Rows from block 2 of the encoder, named by matrix and row number. Rows with one number belong to one attention dimension. Each number is 128 + 32 x the weight over its row's rms, rounded and kept within 0 to 255. All counts start at 0. Numbers have three digits each. After the name is the row's rms in percent of the matrix's.
# v: attention query, key and value (stacked) (encoder.blocks.2.attn.qkv.weight, 384x128, the v third), inputs 0-127
# proj: attention output (encoder.blocks.2.attn.proj.weight, 128x128, transposed), outputs 0-127
v.23 089:088152168156129135134130115130124119099129061063059154144150102123111124103137173136121102155135122073104155092115108094145147107148122085171127182139126144135194096144188108127075152094164082132095104150102129095116110125115105069077109168114107118152135118115151163222129177133130136158092150137076154196132177100175090078143084065170112135146092193087133124124152109102074110174100
proj.23 075:173134124124134177158129075122120101192098186163132139155091163084120178140128093125149125084136154180129106104189132121088149209124111092150151106121104142162092127127073127091181147126111140081169100040137153169113091067123166110139141073162116115113125162098147121121133071081133081145172131142138101115137160179107162208149120156113150136121123086140159159143100154142152216126098
v.24 088:145168129091142126115123127117115115139127118148108151063104172149111116154092121126114149136126060133156113138137052157152132166129097144096116090083099148122134122105076133104062144103068176127125133161108100138160111127116150132138072055079065193126145141202133146080105072094126119178116126136203154090165124100050155155113080149080154124118119112123096146128154120058176089090178
proj.24 095:117109130121112134128169123161152122114172145123131165174155116166121077054158122128121132152191123209131167115126169091157126044115170155129126174158169174161114117083156194123199118147130113116113114098101143154141135127122081164206173127127171084203091115133122133167166174148169126068176160107175116159097147156187106150166143110137141142122138158097096106092122152129094117166102
v.25 091:161160192152158086143118174087088177127140113169085118125086119128143099138063085100103158070083129110153208183130174147126170183159191103112125188104111128156133105138148107168161096122113189143119165093151118158074132139158104124136114130076138151116119085156123126088089161086083095111123064142134149171125166163152132142146125095115165075190170140092142120133141075123135126113070
proj.25 093:065091138157081120057113071113158086137118163131145148143158115125152121130163168171145147130098171131143129153200133136116067080123051120109139113159128096042158187113151125079128171109110100080077093162187175113159116123121149101089115174168128148145176074142104070165139116094210159111135178134165116132081119138113126114095107116099170136125129158155098108103124173107107119133120
v.26 098:101112139105146103158158152190164098122152129087122128086119098153136192119112070160068143144181103156095140121132099163074161156124111090109079138140117088144060135095162144187084115127089097102130083108150155088110137184108144126170119148137154101135135075151100098186125121156158169096167132210101099158071149099143133103170129109106164125164085224133100112102168158111108124081157
proj.26 096:122119168161102136171181105115078125117116140152160159156106147046112109108106139154140091094166126139129174030131147125141116106105132191145154170122120142123106123104091174089132163097121140086155107089148132091084104098116106133109143091152180107122132133069156151053167150129143081084102089074096115058137110210098164165121122109115136123084100113156159056159147101111122182099092
v.27 101:101167151094081091121123100177136134120135121105163126116123142170171109214125134094099130174153131107146152148126104121076186084114105175153109189123196176195136096101176168151138142135156133086124080132079195160114119073138153150139173181106138115171154109114069145112120109129121144099131125188096090146143134147115145139055107136149098131098067121092152127073102114147044153144101
proj.27 091:182089096089135162145113125104122139126170158117093129110103152096148151069146164108093112139132129107098124078103087177158172172171089066133134081145119116021168139133128092082126161116121151178138139110150099141069162126115088118131109117137111136080090185148132073128101081180145132112133169090140154093159148132148115125173130100120143165170068114113135153126135192084226179135105
v.28 095:121091137137063043125099133208168170103095091124104063145091131118107109178179076108111134114144068114130144100116140120157106138117131141114115142151104068128143033144072145157129146117131129146170153145154142165122200136149101142109179103146157158177190119094151133138128136140148086152134104085118137082110165194177131119124037188139147130164137138120139116152155132162077143128110
proj.28 095:095126154050157146147167132092154117164125157102169164130117112114121088118091203153110146172116153141085150118165082090093116138113097136176115130125118168091054095128200111087119150162121113123120107160101127146174082114144111062149109108118140168117112090131156082148091155122111120137113131173116108083180126148061159101121189112099112188110150190118139121182124101060196074161120
v.29 092:155120077132100122139174141177126136166143101176204113124155152120107141111124186181149167185132105184149153118114142143085104171064092139103075100100131157107112120192147057121118127124116128131123133130095142183123135155131158177120129145132159131114169087156113138211140136113157147156151117142160132204075175088102150128141037116135092067154086104167142133100118117187106077149146
proj.29 077:059118167128179097120090128084130152079073136078066140102153108070153111163192059102118102138136122147089169123144080150165110079161143139164139106133128151115100140141116171174113158167040094143149117141119117109079144120128115119125142124136110094133111133107135057090156075166101079135139072088140095094141123164134076126122166132134175185104123174120146134151116124073142138056071
v.30 096:171126142147090200116170125073132186095164082114160093199107195135142132146131146150120155083095117130115167174092131100138207121167143131136078148155162132091152148144076147123182129121085140138153142146086088142120080131148106162141115098149185113161155181177119167078113162121087132074122106168141149085173160182133121151145171097146100121171118192150149133099093171089128106094103
proj.30 094:143103119130199065094123086166170080079082126140115221071167124128141129164123151135087123118140138121149088095165128172083123133112146126149157112169052134159198135068170142140078147072145165163130145117178134099109148160108124140109085147177134147140159129087137111178128157128090096083171093138090098132131171102112157106174122140156134135121098077125168178162168131152096190145128
v.31 105:141114095122152063141109062168119103127076116143099061134127140202132131119171135183143117111140151141185173139112145157166154113124161127082172126166105143114121189123118149132185110152163142117098185139116134168146100140052119080171153178143102137113145135118115165124130158150106123119133124084103105135176140128063148131157161184040158167075101104162173175074165178146170151137151
proj.31 101:211148168116123111146108132123104224107104074153146120135154126112154115214150122121110119142121098180088068142085158148076127132105149103142052092094163161094135084175145108128094142069172095146160119115154124081193157145184116063099135123103184118131046115120133108114140110109128131103167131156114110115090125083173138127147122110162108108155149131121089124193145096109120115180110
v.32 095:112183181069123137171181096121061146113147162144143071146160118134103074082073127118111144118129069070142107089109157132143160139144162116091095106102152120077119090127131115157146113160095131189118100158116167112175127170086131152183154153128093149146091144110124087126101111136150105078115122087146133103079076148154077108163103123111196204134116119113124122155059112112171179192165
proj.32 090:105128147139102132108093168128131111113085106098071172139141137102149109208199150071189145094183145088131077165154091121154063161101109106138143190149111120152124162106103116123097075125101150110133138173190135131117075134101125097147143100094130122111198182158174139120188098141124078138158092134096107139103152151128163152212124133102076110086114092126156123154146087119128146066080
v.33 089:066098092136121127156080100154076143088120144091063142181138142182096182106075179137130112156159146103143105114099102163096185163116109165126133132125072105136155177120127165084143178127055167148100134144125155159137147186167120128149107148180134154146117148172104109142098120116105091154115085076175151130068080143065121132200106127146136099079130187125164074134096118076114112137123
proj.33 084:158135161164144093080165116171115146118075032166130111106149114076154069160158104109102140150166140183133158166156119140095123164112125104141054068132164185105173133121131150089120145162171129114195175117173136123161161084141106143194132130106136100148130110101109115116186146155072116120143172141132122131144102154126118161071108084152078127137082072160187134101144120102121076087092